From a checkpoint of a small contrastive audio-text model: 6.4M parameters.
Rows from block 10 of the audio encoder, named by matrix and row number. Rows with one number belong to one channel. Each number is 200 + 30 x the weight over its row's rms, rounded and kept within 0 to 999. All counts start at 0. After the name is the row's rms in percent of the matrix's.
# convs0: first width-7 conv (encoder.blocks.10.convs.0.weight, 112x112x7), inputs 91-97, a 7 kernel for each
# convs1: second width-7 conv (encoder.blocks.10.convs.1.weight, 112x112x7, transposed), outputs 91-97, a 7 kernel for each
convs0.12,088,185,201,204,207,196,199,197,288,279,266,265,274,286,274,152,158,160,153,158,182,210,211,213,210,224,224,204,184,183,174,175,196,210,213,191,155,181,208,222,216,193,164,236,258,284,273,281,292,274
convs0.13,113,284,231,168,148,176,237,247,194,204,224,222,190,172,168,176,180,189,199,199,195,197,141,156,163,171,173,227,231,236,187,190,195,172,196,231,175,193,213,204,194,233,254,219,227,209,189,173,186,211
convs0.14,095,214,223,219,197,188,175,178,242,252,261,253,231,219,228,128,161,183,216,238,264,285,179,183,188,214,218,214,194,204,196,191,196,203,205,190,190,178,187,211,237,229,192,206,202,202,211,217,200,179
convs0.15,095,211,211,204,204,193,183,182,227,253,257,239,197,170,171,143,167,213,228,243,239,211,193,218,200,202,198,203,222,162,157,151,144,172,188,195,243,225,213,213,208,184,198,222,214,201,180,184,170,150
convs0.16,111,202,204,186,188,179,165,141,217,190,148,147,178,188,177,198,228,224,204,165,161,171,168,188,150,151,242,264,199,172,181,170,193,199,205,197,215,193,193,208,232,247,207,192,174,174,198,201,177,178
convs0.17,089,244,235,233,216,212,195,209,177,186,203,227,244,256,239,239,248,268,285,276,245,227,194,196,206,218,228,244,254,231,198,180,192,206,223,223,244,237,223,232,235,220,200,221,220,231,243,257,243,216
convs0.18,096,209,177,165,184,208,236,230,124,133,131,141,173,196,209,177,221,227,230,226,223,216,124,178,193,198,176,172,182,181,228,230,213,192,179,180,162,161,190,213,214,201,210,189,165,155,172,195,214,226
convs0.19,103,249,225,178,159,142,156,164,174,199,203,170,168,197,214,185,172,200,222,201,222,229,216,215,208,244,252,191,173,209,180,169,186,185,188,218,231,248,248,209,175,195,143,149,142,159,178,183,171,187
convs0.20,101,132,157,207,222,178,144,178,163,215,252,231,188,187,215,186,152,155,194,218,199,196,200,153,112,147,205,184,177,207,225,239,261,249,202,217,202,222,211,215,222,218,233,186,167,151,158,183,192,168
convs0.21,101,181,154,172,198,180,188,227,305,288,260,243,238,240,221,189,193,206,214,228,235,216,178,175,153,169,207,183,177,226,216,197,181,197,230,215,150,155,164,178,207,214,189,278,232,200,181,181,198,197
convs0.22,104,251,221,235,239,211,181,160,167,184,194,179,173,177,174,155,148,138,113,122,133,156,238,224,233,237,220,194,175,197,186,203,198,193,171,190,219,191,167,153,142,170,190,155,173,179,188,205,201,187
convs0.23,106,189,151,180,196,190,248,267,160,180,190,185,187,182,202,175,202,205,219,224,218,210,222,197,170,187,194,136,125,180,200,199,183,179,201,195,164,167,183,197,207,231,213,176,207,221,219,219,211,210
convs0.24,103,156,171,203,198,173,204,242,210,219,200,189,197,210,208,238,209,200,210,213,206,194,174,209,219,215,214,213,196,187,169,175,184,194,208,190,176,182,180,181,167,153,158,182,188,186,187,199,211,223
convs0.25,103,163,184,182,196,214,194,142,148,189,209,224,206,194,196,167,180,231,240,225,240,269,214,217,187,186,179,163,172,186,184,180,194,219,221,199,218,244,227,221,240,219,193,173,202,201,196,191,193,199
convs0.26,095,177,165,151,144,158,175,158,218,203,191,212,214,219,225,188,219,237,219,194,190,194,153,261,240,221,210,181,189,178,245,244,210,199,212,232,205,177,180,169,177,194,203,169,198,187,199,206,211,229
convs0.27,093,206,200,181,216,255,269,261,206,212,228,241,232,233,233,221,231,220,199,187,188,188,200,198,214,207,204,219,234,189,199,205,202,197,192,192,165,206,250,255,254,252,238,202,203,197,202,215,221,215
convs0.28,107,187,187,204,210,182,182,195,183,204,226,218,205,199,200,196,209,213,217,223,227,230,178,192,216,194,195,207,195,237,227,211,195,189,179,187,173,192,168,145,142,165,161,183,183,195,195,197,194,174
convs0.29,094,221,239,248,222,203,186,171,197,208,209,215,216,203,200,204,188,182,199,224,235,231,221,258,256,262,228,178,147,224,237,223,208,200,210,208,186,177,174,197,209,214,254,227,237,217,189,154,118,132
convs0.30,100,167,154,140,131,139,152,170,238,228,259,318,346,353,343,205,201,218,212,201,200,207,175,195,199,196,194,201,192,147,171,204,220,209,197,173,171,186,185,180,167,154,166,226,214,216,217,229,231,227
convs0.31,106,175,186,187,191,195,203,212,206,212,225,222,231,258,263,240,203,191,180,180,192,209,250,162,199,247,271,282,244,242,198,201,216,215,203,194,219,247,246,234,215,190,170,253,228,237,237,235,250,240
convs0.32,101,160,175,173,193,215,217,216,268,248,207,186,190,200,200,215,233,235,218,202,206,216,203,204,189,183,183,191,223,185,180,186,187,196,185,190,250,227,198,187,220,264,263,166,164,176,190,197,212,226
convs0.33,104,226,190,216,268,218,186,217,178,194,220,241,261,245,218,210,230,250,212,205,211,209,209,195,212,202,191,234,203,161,142,147,148,166,205,206,245,241,199,170,163,188,192,170,185,196,189,172,173,179
convs0.34,099,164,151,148,145,154,167,170,218,214,207,195,186,186,188,188,182,168,180,193,196,194,219,211,212,228,233,225,228,186,191,189,191,188,172,165,148,152,167,177,188,184,188,163,183,198,215,227,218,197
convs0.35,098,145,151,171,189,203,208,191,206,151,103,112,168,205,223,136,163,162,169,188,207,225,232,223,181,162,158,155,180,211,239,241,215,185,173,167,217,181,168,184,208,224,246,258,262,229,182,164,171,219
convs0.36,103,169,132,170,225,201,168,182,207,206,214,212,214,210,200,221,232,201,170,175,190,188,225,248,209,194,192,198,170,207,176,180,187,175,178,180,194,181,171,183,188,192,197,224,220,210,198,189,180,173
convs0.37,098,176,165,163,157,163,183,217,354,299,244,210,203,212,220,202,215,227,225,234,232,192,226,214,211,173,165,160,157,182,156,166,186,211,224,231,200,199,225,220,190,168,169,275,232,196,190,188,182,180
convs0.38,093,190,211,214,171,178,220,215,213,207,192,187,179,160,135,216,224,199,178,189,197,182,225,235,242,251,209,178,177,210,201,201,180,188,237,237,240,261,244,243,263,248,203,191,194,178,161,167,180,198
convs0.39,106,228,202,167,128,137,193,242,251,233,233,230,230,237,257,135,143,160,194,225,208,174,208,209,208,224,206,179,157,146,142,147,184,227,227,226,267,252,240,244,240,233,223,200,195,180,166,168,188,211
convs0.40,092,231,218,219,227,228,195,192,146,150,163,151,122,104,122,218,212,196,185,197,213,216,215,202,207,203,210,235,259,215,206,191,188,215,224,219,239,252,246,236,230,214,187,173,176,182,200,218,222,201
convs0.41,099,165,203,205,162,127,140,167,193,209,189,188,192,205,199,204,197,190,188,204,220,231,169,182,172,173,190,177,179,171,209,230,196,171,186,207,221,172,137,131,156,177,199,172,171,173,174,171,177,173
convs0.42,108,160,153,158,163,190,215,198,135,254,312,295,226,148,131,213,212,201,202,218,212,206,192,183,189,200,221,233,234,246,259,252,229,205,191,206,155,176,179,176,175,184,201,222,269,290,268,220,189,189
convs0.43,102,194,200,229,245,238,217,195,159,158,165,176,182,188,198,224,222,212,203,204,203,196,255,206,146,136,147,145,174,228,212,193,183,173,175,178,168,180,186,176,175,184,196,159,158,159,166,181,196,205
convs1.12,091,285,257,228,207,199,190,185,186,178,187,209,233,243,219,221,215,221,230,235,213,181,236,222,210,213,219,218,219,172,168,183,195,202,205,196,175,196,191,205,199,184,180,205,227,237,226,209,204,219
convs1.13,111,161,176,179,177,193,219,246,204,204,202,203,194,205,217,221,236,235,212,195,210,215,228,232,218,201,178,168,172,210,230,208,173,179,207,224,121,152,199,164,136,140,175,242,217,198,195,204,248,267
convs1.14,092,211,207,185,173,143,143,135,176,179,181,174,187,241,291,216,179,181,180,174,164,142,159,180,188,193,196,202,203,256,257,249,239,233,231,203,167,141,153,177,189,168,190,191,189,201,213,205,202,195
convs1.15,088,202,215,223,219,208,196,189,227,219,217,226,179,160,142,233,225,196,210,232,223,178,207,197,186,183,167,180,160,176,182,175,185,180,194,205,189,173,188,210,233,235,226,209,220,192,198,193,189,211
convs1.16,107,194,195,189,198,204,207,207,208,194,176,161,152,163,186,181,186,179,221,231,193,161,274,279,214,179,191,212,243,259,220,185,199,203,169,146,234,213,216,204,199,181,182,169,168,154,167,174,191,205
convs1.17,093,212,206,204,212,220,215,210,240,216,206,211,205,208,196,192,196,194,225,241,240,217,184,209,223,213,193,174,176,196,184,186,217,214,211,216,173,166,155,144,153,151,138,286,242,218,200,185,165,143
convs1.18,101,197,170,158,142,155,168,180,244,195,165,133,185,226,224,195,214,237,249,237,226,225,132,161,205,187,180,172,200,152,186,227,241,205,169,155,257,209,176,143,155,184,184,175,163,165,186,188,182,174
convs1.19,099,244,222,186,185,183,196,184,175,204,227,232,222,218,182,157,173,219,258,214,201,187,164,196,204,186,173,185,172,249,253,216,243,216,182,188,170,181,222,211,177,187,223,205,196,196,194,213,168,185
convs1.20,114,191,199,204,216,190,218,202,155,162,186,193,179,208,200,237,235,238,179,212,180,188,253,207,142,178,155,168,177,208,187,155,154,184,172,182,176,195,192,210,204,234,205,155,142,147,133,179,153,210
convs1.21,092,232,223,221,235,227,217,198,235,202,180,180,226,226,222,236,222,246,255,272,237,218,196,200,203,184,192,172,197,208,167,184,193,180,189,198,198,167,165,147,192,213,244,152,188,189,206,219,224,239
convs1.22,101,189,156,148,164,186,188,194,162,152,165,190,209,222,239,155,152,151,172,167,155,147,176,182,211,257,245,215,193,181,198,205,229,236,215,184,170,176,185,187,167,162,144,240,237,225,211,215,213,211
convs1.23,096,225,211,210,194,202,173,170,148,173,193,189,149,129,155,205,251,248,222,195,188,175,208,185,201,162,157,204,187,197,209,216,220,228,187,187,238,185,160,141,151,201,218,180,188,203,179,179,176,176
convs1.24,101,194,183,187,186,206,219,259,199,215,219,216,195,153,145,115,156,196,225,257,258,216,209,220,209,192,179,193,178,209,212,185,178,188,201,188,204,200,186,152,162,193,203,181,170,176,179,201,218,222
convs1.25,106,188,186,233,218,215,210,195,205,199,266,247,210,154,153,171,174,219,215,193,186,196,162,144,193,206,160,187,193,161,166,187,180,194,212,188,200,155,144,157,127,140,178,208,160,163,146,176,185,178
convs1.26,089,173,191,194,187,186,162,143,219,215,233,199,214,210,191,152,155,168,206,223,213,181,245,235,222,230,225,203,172,187,198,180,182,188,208,205,204,219,231,226,205,201,210,235,221,192,188,162,175,178
convs1.27,093,219,203,212,202,198,205,200,204,164,132,137,145,157,177,191,235,256,245,232,214,195,225,229,238,203,149,138,158,190,181,179,193,193,214,226,210,211,191,175,178,191,209,198,205,196,192,186,175,144
convs1.28,116,199,180,139,162,184,157,145,191,211,246,257,238,230,202,223,219,235,252,228,204,184,177,176,193,218,220,168,167,256,250,231,235,211,199,183,222,233,223,205,209,195,197,192,179,170,169,191,233,242
convs1.29,088,232,217,199,189,169,147,141,201,217,241,245,258,246,218,149,154,165,192,215,212,209,200,221,234,215,211,207,187,187,203,204,194,209,202,196,144,168,182,199,186,181,178,237,205,194,200,205,213,237
convs1.30,110,211,185,166,156,149,138,146,248,261,269,261,246,212,189,197,193,198,196,189,179,171,205,200,197,197,195,196,195,218,207,195,187,190,211,234,219,223,219,218,208,204,199,226,218,204,189,181,182,184
convs1.31,102,191,199,208,208,203,210,194,229,244,234,226,215,207,195,168,183,191,201,192,185,195,203,191,185,173,142,155,177,195,195,188,209,196,194,188,172,176,177,181,214,236,261,192,217,236,257,246,256,244
convs1.32,089,245,231,227,222,222,231,228,157,171,187,202,215,206,189,136,162,179,196,189,196,207,218,205,187,170,183,192,200,148,179,205,207,196,193,207,219,209,203,215,204,184,168,228,210,179,163,164,169,188
convs1.33,099,212,182,172,181,166,152,171,214,192,173,148,171,176,191,167,194,183,165,160,147,140,185,194,165,186,206,147,191,241,199,204,208,186,191,212,161,156,153,137,161,151,159,201,224,210,216,222,226,215
convs1.34,108,205,219,241,253,249,242,247,182,188,177,180,188,198,203,199,193,182,170,163,170,181,195,206,219,207,181,171,196,131,160,183,190,191,199,210,191,192,208,219,224,205,190,210,198,183,183,196,204,208
convs1.35,103,213,227,248,238,230,199,175,229,207,176,170,170,172,229,237,243,238,226,197,191,164,259,212,187,174,193,184,156,178,171,182,190,212,243,219,157,128,147,174,192,163,170,239,254,225,221,217,254,265
convs1.36,103,253,237,246,253,270,210,256,219,238,215,198,237,201,129,212,193,176,175,190,173,129,202,173,161,186,195,166,145,198,159,175,190,207,167,224,196,224,217,222,241,210,196,196,219,192,171,202,194,220
convs1.37,102,208,205,204,177,169,167,177,232,175,146,181,201,233,231,242,203,193,203,224,213,199,125,141,157,187,216,212,160,276,278,265,255,220,184,187,211,175,167,199,222,224,202,233,216,201,214,222,217,229
convs1.38,092,228,242,208,183,186,181,184,201,211,217,229,223,237,249,215,192,159,168,160,188,214,178,187,207,206,203,170,152,172,193,196,181,196,202,158,248,216,207,196,181,154,126,157,168,181,158,154,167,160
convs1.39,091,258,273,282,271,254,227,217,205,189,210,196,170,149,147,176,189,208,209,221,224,209,210,210,235,218,201,194,194,194,198,186,172,181,184,188,186,175,175,184,171,154,131,207,191,168,157,153,180,203
convs1.40,093,164,156,191,233,250,268,264,136,177,198,200,200,212,207,143,165,178,177,171,181,203,242,244,200,169,184,198,207,226,220,204,177,170,188,211,240,234,212,191,160,152,176,264,263,260,225,198,179,184
convs1.41,110,177,199,237,221,223,193,160,191,179,205,208,190,198,208,217,184,183,182,171,154,141,205,186,208,211,173,191,183,170,200,223,228,247,238,224,232,174,158,168,159,167,194,190,182,163,173,215,240,207
convs1.42,111,217,195,176,185,198,193,180,186,212,228,228,212,239,262,179,183,197,207,205,222,260,205,214,237,247,207,176,182,172,158,176,186,178,171,166,219,216,211,190,176,174,192,227,226,238,254,255,238,188
convs1.43,103,147,161,195,221,215,202,188,225,199,185,174,174,181,184,174,160,155,168,178,188,198,190,165,151,166,189,236,236,171,186,193,213,235,272,267,249,254,246,223,217,194,168,249,267,259,253,228,215,201